From a checkpoint of a small encoder-decoder audio transcriber: mfcc input.
Rows from block 8 of the text decoder, named by matrix and row number. Rows with one number belong to one neuron. Each number is 200 + 20 x the weight over its row's rms, rounded and kept within 0 to 999. All counts start at 0. After the name is the row's rms in percent of the matrix's.
# fc1: MLP up (decoder.blocks.8.mlp.fc1.weight, 1536x384), inputs 86-128
# fc2: MLP down (decoder.blocks.8.mlp.fc2.weight, 384x1536, transposed), outputs 86-128
fc1.368,062,204,179,220,187,187,201,204,162,228,193,204,209,185,182,192,190,201,222,188,220,200,219,228,192,202,201,214,196,196,148,198,206,218,190,180,204,186,225,199,183,222,187,162
fc2.368,073,211,212,202,249,207,230,229,209,200,210,196,179,192,235,212,231,239,216,170,192,192,205,214,176,165,192,210,207,200,211,220,182,219,178,173,184,239,192,199,193,178,210,232
fc1.369,109,226,180,199,195,200,188,221,176,208,166,188,216,185,160,224,199,202,198,205,191,214,209,223,201,199,219,161,199,264,220,172,169,202,233,175,159,201,195,199,220,174,222,152
fc2.369,101,172,194,183,219,242,216,210,211,209,211,213,200,189,216,240,151,203,220,214,214,197,167,188,210,230,210,227,183,201,200,214,228,169,178,202,192,157,203,192,179,235,185,212
fc1.370,053,198,204,201,171,245,208,205,148,201,224,189,201,225,232,225,226,206,159,188,214,215,189,166,189,185,196,225,181,205,198,224,210,155,212,190,170,207,218,209,188,189,191,185
fc2.370,056,250,218,178,230,184,175,209,196,197,195,198,176,256,185,178,214,231,202,206,191,190,203,218,221,175,179,206,181,198,197,208,209,182,191,167,198,161,211,204,190,184,242,192
fc1.371,087,220,203,207,201,237,194,194,200,217,202,241,194,197,210,214,219,197,207,212,187,205,200,166,140,191,184,239,172,186,190,205,219,219,195,181,196,210,223,203,184,196,203,206
fc2.371,089,233,156,195,206,166,168,203,220,187,190,189,204,194,225,210,202,200,151,208,178,182,196,232,185,218,191,183,226,212,235,186,212,215,186,189,190,197,184,220,194,186,168,202
fc1.372,047,181,204,178,179,203,204,168,218,207,205,167,204,206,208,230,193,206,229,229,184,165,207,207,176,198,221,197,221,182,164,212,203,179,223,202,178,216,185,195,166,193,202,186
fc2.372,057,225,193,201,189,171,229,207,215,186,192,189,211,205,215,216,208,187,184,160,157,214,203,211,178,160,197,202,203,201,212,181,170,182,188,152,196,186,203,170,195,176,176,198
fc1.373,075,186,191,205,210,211,186,241,220,192,196,198,181,187,237,233,224,216,239,211,195,177,187,219,217,216,208,203,213,183,212,191,185,214,198,246,205,217,198,179,237,202,187,184
fc2.373,081,221,209,182,197,198,235,208,192,215,207,177,191,227,194,161,178,171,180,201,210,201,235,198,192,179,219,206,214,190,237,187,229,199,215,197,195,189,229,215,190,212,219,231
fc1.374,073,216,174,188,211,204,197,194,225,171,206,208,192,174,223,198,202,188,170,166,163,192,185,189,217,210,190,212,196,164,222,207,201,217,215,204,185,245,197,178,214,216,212,178
fc2.374,088,193,206,223,195,229,205,188,200,204,193,175,217,196,184,228,201,216,218,219,260,217,199,235,208,221,230,205,191,204,215,185,178,198,177,210,172,186,196,206,156,215,188,220
fc1.375,082,176,161,228,233,200,187,184,224,190,202,213,213,225,220,232,175,170,183,179,168,191,186,216,224,226,195,191,209,186,180,218,208,211,178,179,209,190,183,164,216,206,204,205
fc2.375,098,199,220,183,186,186,210,204,212,190,217,179,204,192,202,187,206,213,214,220,232,172,219,174,206,202,165,228,225,181,227,223,152,212,205,211,208,177,228,192,186,196,221,199
fc1.376,096,182,222,186,192,228,197,221,179,226,178,192,217,183,211,221,175,212,193,189,179,227,214,194,187,206,215,172,215,225,194,185,172,193,194,204,228,222,184,195,219,164,227,189
fc2.376,102,198,195,203,215,212,187,200,207,202,185,208,217,207,231,214,212,208,179,197,212,174,160,188,197,212,208,250,192,204,189,201,204,198,197,199,196,199,200,210,213,210,180,193
fc1.377,092,226,197,190,203,221,210,206,219,203,165,223,224,189,219,207,193,203,191,179,185,182,202,161,198,221,193,187,181,221,215,234,169,203,179,169,192,190,196,255,198,200,194,189
fc2.377,099,153,225,204,211,208,216,223,209,187,201,213,196,197,234,178,181,181,228,206,228,171,193,195,212,184,212,202,210,200,187,194,210,207,187,183,181,178,204,201,219,199,198,187
fc1.378,085,222,208,199,209,172,207,196,176,216,185,205,191,188,190,174,199,193,188,198,223,229,205,237,207,229,182,205,235,196,173,203,199,197,193,170,216,223,212,198,192,196,220,216
fc2.378,090,185,218,219,181,210,212,151,174,159,200,200,240,226,202,195,198,234,226,207,195,229,203,229,174,202,219,175,168,212,239,172,214,153,205,212,215,216,192,192,205,190,208,187
fc1.379,116,184,217,231,239,213,208,237,172,214,178,231,213,203,190,226,193,185,191,199,179,217,186,195,240,226,227,196,196,191,165,176,194,235,237,217,195,218,155,225,222,181,241,170
fc2.379,106,183,189,159,169,230,217,242,234,203,216,188,196,199,215,226,201,180,200,205,179,211,176,206,159,181,198,220,220,232,190,206,218,187,207,165,221,168,235,188,194,216,192,199
fc1.380,103,208,193,192,193,190,188,186,223,175,237,218,215,193,209,216,234,177,182,183,206,188,196,176,201,211,190,151,179,212,224,210,196,238,182,239,214,201,210,179,193,198,236,197
fc2.380,098,203,176,173,197,218,230,212,185,190,177,210,200,178,187,185,243,189,205,187,186,193,210,246,193,201,214,260,164,188,201,206,167,175,166,233,133,178,188,194,194,201,203,166
fc1.381,079,184,205,201,198,195,181,212,209,193,202,190,200,161,245,170,252,167,229,195,187,160,222,189,208,229,205,200,242,179,187,193,225,203,195,185,211,216,224,176,220,190,153,209
fc2.381,102,197,188,213,171,191,199,234,175,186,190,214,201,199,170,204,212,240,202,192,229,219,176,223,186,206,201,172,192,210,212,217,206,205,188,200,226,192,184,197,204,205,223,202
fc1.382,118,198,203,172,184,221,213,200,199,196,209,193,209,203,216,189,199,194,215,194,180,187,191,186,159,183,188,179,163,231,225,204,188,171,177,163,190,209,195,216,194,196,193,246
fc2.382,114,201,185,170,205,144,181,171,237,209,213,212,217,185,208,194,178,189,187,207,213,141,182,226,215,197,211,213,188,207,202,199,187,184,198,228,197,184,203,197,195,217,239,152
fc1.383,115,167,196,168,165,207,183,210,203,229,177,181,206,202,217,217,187,233,191,180,172,210,193,215,181,216,210,231,220,204,208,187,186,191,184,234,189,197,190,216,208,208,179,219
fc2.383,123,226,206,151,202,171,205,185,211,190,205,174,214,203,210,161,221,234,216,218,197,198,202,215,227,188,215,181,215,209,210,177,206,165,194,199,200,208,194,171,218,202,192,211
fc1.384,097,209,201,193,210,189,178,190,178,192,187,188,201,182,235,182,195,219,214,196,192,211,212,194,227,216,226,224,170,208,210,187,199,194,183,178,222,211,193,206,188,222,204,213
fc2.384,105,216,218,202,208,198,232,194,235,218,195,182,230,220,207,212,196,236,196,249,219,192,191,220,190,198,197,194,221,199,198,205,200,236,175,178,214,228,164,218,207,192,198,239
fc1.385,056,219,193,193,192,200,194,212,204,204,181,228,242,229,223,226,206,228,181,178,211,209,181,199,213,209,201,159,222,188,198,227,166,202,199,192,215,222,234,210,221,235,187,192
fc2.385,077,193,233,225,221,185,181,230,199,205,188,166,182,181,184,197,210,177,199,196,199,216,195,200,192,195,202,227,184,201,176,204,218,180,213,192,201,225,175,213,166,217,166,174
fc1.386,144,219,172,204,147,177,193,175,233,203,211,199,199,198,207,227,193,200,177,232,166,179,215,171,220,222,204,211,177,183,216,206,179,209,216,224,208,211,209,195,202,187,198,203
fc2.386,127,213,167,187,201,221,197,211,200,176,173,210,183,182,200,199,230,188,218,203,202,182,228,200,202,165,183,178,204,201,177,199,227,170,199,201,194,208,212,196,205,179,205,190
fc1.387,116,232,212,183,192,171,234,225,166,232,214,206,196,218,174,187,230,187,213,197,223,208,220,185,192,186,219,225,192,217,235,223,183,186,224,178,180,207,203,203,193,198,220,202
fc2.387,106,181,204,179,187,184,218,167,216,198,179,221,156,161,174,183,200,172,227,235,216,211,171,227,209,224,202,223,195,188,226,205,175,186,195,199,203,203,217,178,223,190,201,206
fc1.388,117,162,193,229,200,213,194,197,195,204,224,191,184,233,185,231,236,209,179,209,200,217,206,228,229,195,196,175,182,224,198,157,212,221,193,237,180,230,231,191,188,161,230,218
fc2.388,117,202,250,191,204,189,187,226,188,177,185,204,193,172,189,220,189,200,182,205,178,207,224,184,203,194,223,223,244,192,165,221,219,182,179,207,217,209,189,187,190,196,173,191
fc1.389,057,188,166,201,197,211,155,206,216,216,203,171,209,197,224,235,210,203,175,198,217,197,186,200,188,190,214,184,222,216,200,230,230,169,209,187,201,186,202,219,225,231,232,200
fc2.389,071,189,193,221,174,156,168,180,228,208,185,188,194,191,188,188,192,168,221,180,192,210,164,194,192,186,200,218,218,203,248,175,181,221,196,165,170,211,229,195,217,186,185,167
fc1.390,092,221,237,203,190,226,174,226,217,215,193,181,218,197,175,196,175,222,200,207,188,183,179,217,189,217,231,198,161,209,195,200,207,213,189,179,181,229,222,235,200,195,225,191
fc2.390,088,195,165,244,215,217,194,183,222,197,200,235,218,177,215,210,209,202,209,191,223,193,208,194,188,213,195,157,189,206,192,204,196,213,168,171,228,201,195,176,223,217,228,213
fc1.391,114,206,219,176,221,197,233,202,198,165,192,188,191,193,219,227,177,212,173,214,223,188,185,202,184,191,223,206,170,209,223,200,214,193,222,193,187,235,208,204,222,196,260,177
fc2.391,113,214,206,211,204,241,178,224,185,222,178,167,206,216,205,177,210,185,239,164,181,225,204,206,187,191,209,172,204,199,174,179,210,186,185,243,205,194,213,218,209,208,252,207
fc1.392,086,218,165,226,195,196,178,207,170,207,222,206,207,177,236,213,180,197,158,166,182,182,172,204,186,213,192,205,188,225,218,192,217,148,192,176,206,189,190,204,204,174,191,245
fc2.392,091,205,207,167,204,180,227,204,209,213,225,195,193,196,201,236,167,234,155,200,223,192,199,192,201,196,223,202,202,203,223,198,206,195,185,219,180,206,218,178,205,217,215,166
fc1.393,057,215,199,232,207,193,177,184,192,221,216,182,194,195,229,186,205,222,226,202,169,216,164,206,164,197,189,250,194,216,207,220,178,209,213,217,192,183,192,185,169,212,183,181
fc2.393,058,203,180,174,195,187,180,186,235,241,182,212,180,208,219,211,194,185,177,202,192,204,179,200,228,199,222,194,214,195,191,202,200,155,194,181,227,193,197,198,208,186,209,201
fc1.394,083,200,194,194,235,213,214,210,190,201,177,191,181,218,193,200,225,215,235,210,216,231,184,237,183,215,187,212,183,194,213,203,222,219,229,167,202,161,216,183,162,180,179,216
fc2.394,084,176,207,202,225,200,185,169,186,232,207,218,161,230,171,167,196,209,217,210,225,228,197,217,194,168,193,180,163,188,271,198,184,172,227,190,205,183,207,179,235,179,163,216
fc1.395,130,184,210,163,188,234,203,195,195,188,204,240,233,205,189,223,183,167,164,187,215,240,244,230,195,196,183,147,227,152,233,213,210,217,190,183,221,173,185,203,194,213,200,199
fc2.395,126,176,192,176,200,194,205,173,183,204,170,209,176,178,181,169,191,224,226,212,194,205,181,222,220,217,205,180,197,217,203,190,262,185,164,187,186,195,177,191,200,181,209,199
fc1.396,094,212,192,203,197,202,196,215,208,166,186,233,207,227,226,205,192,227,206,210,164,211,205,183,221,199,221,174,201,192,220,195,206,228,194,195,196,232,193,215,191,176,205,200
fc2.396,102,234,199,172,172,203,170,215,197,212,174,187,217,177,213,180,186,183,219,234,198,191,184,160,181,212,210,216,190,179,188,211,210,167,230,223,224,193,212,206,184,210,204,204
fc1.397,137,219,193,209,187,185,232,160,199,201,221,170,221,197,180,200,229,195,220,186,175,218,228,180,233,191,205,202,206,182,195,174,210,219,170,211,200,199,206,214,228,178,167,215
fc2.397,124,224,195,202,145,194,203,201,219,202,195,195,183,212,186,213,230,203,246,218,202,160,215,223,206,144,177,212,184,201,193,187,210,167,196,206,211,186,236,196,207,211,230,205
fc1.398,097,214,200,210,176,231,213,205,193,177,202,177,201,223,175,185,246,176,195,223,188,182,201,203,210,201,184,238,188,203,183,208,214,223,214,209,243,187,173,205,199,213,203,235
fc2.398,103,197,217,232,193,214,197,210,195,241,182,243,193,206,192,236,203,237,229,203,180,211,177,192,177,204,211,181,201,197,203,178,169,157,193,194,189,181,156,205,247,172,192,237
fc1.399,112,209,168,217,181,227,183,185,201,169,194,198,216,206,193,212,193,211,193,217,192,196,204,199,211,200,230,213,169,205,200,229,187,193,214,241,203,214,197,203,177,219,220,192
fc2.399,117,166,210,225,215,181,213,218,232,222,215,186,185,175,187,183,204,215,198,197,228,162,217,225,197,220,188,183,190,204,174,210,247,197,203,223,173,213,191,169,189,209,172,189
fc1.400,083,193,218,207,213,207,229,220,218,210,204,215,189,172,197,163,235,222,191,206,189,164,151,199,231,198,224,218,165,229,229,195,213,178,169,211,202,226,197,191,181,164,213,206
fc2.400,097,227,221,175,229,203,175,233,199,178,155,217,175,188,191,240,221,226,216,183,231,194,202,200,196,223,186,185,209,175,193,199,206,202,216,216,207,188,223,185,222,176,191,166
fc1.401,097,215,217,183,170,186,193,220,183,210,229,205,168,213,157,197,180,195,207,196,185,219,196,197,216,258,166,204,207,210,241,209,219,202,212,197,194,186,187,208,198,237,176,218
fc2.401,103,194,216,183,180,208,228,192,188,177,220,186,171,186,233,182,194,201,191,203,181,202,214,208,214,226,210,170,214,192,193,177,193,192,189,187,176,226,245,204,235,174,230,218
fc1.402,106,202,229,151,156,200,172,183,197,226,228,166,220,215,226,190,210,193,233,175,188,185,210,221,205,206,218,183,203,188,196,224,186,203,223,160,219,224,205,159,200,219,169,238
fc2.402,099,171,202,205,178,206,212,191,166,152,233,213,239,233,174,185,241,168,202,208,187,171,232,209,216,190,204,221,212,215,196,210,180,185,215,221,242,184,215,200,217,170,174,172
fc1.403,132,249,194,185,230,212,177,180,202,207,156,220,191,199,227,201,180,205,191,204,181,174,182,208,174,233,221,246,191,216,207,213,184,221,197,191,222,192,192,201,190,218,187,208
fc2.403,124,210,188,180,225,193,205,220,201,210,217,217,196,179,208,179,184,198,240,196,193,213,196,182,192,200,191,207,183,217,200,199,186,231,220,226,183,162,236,199,175,170,211,198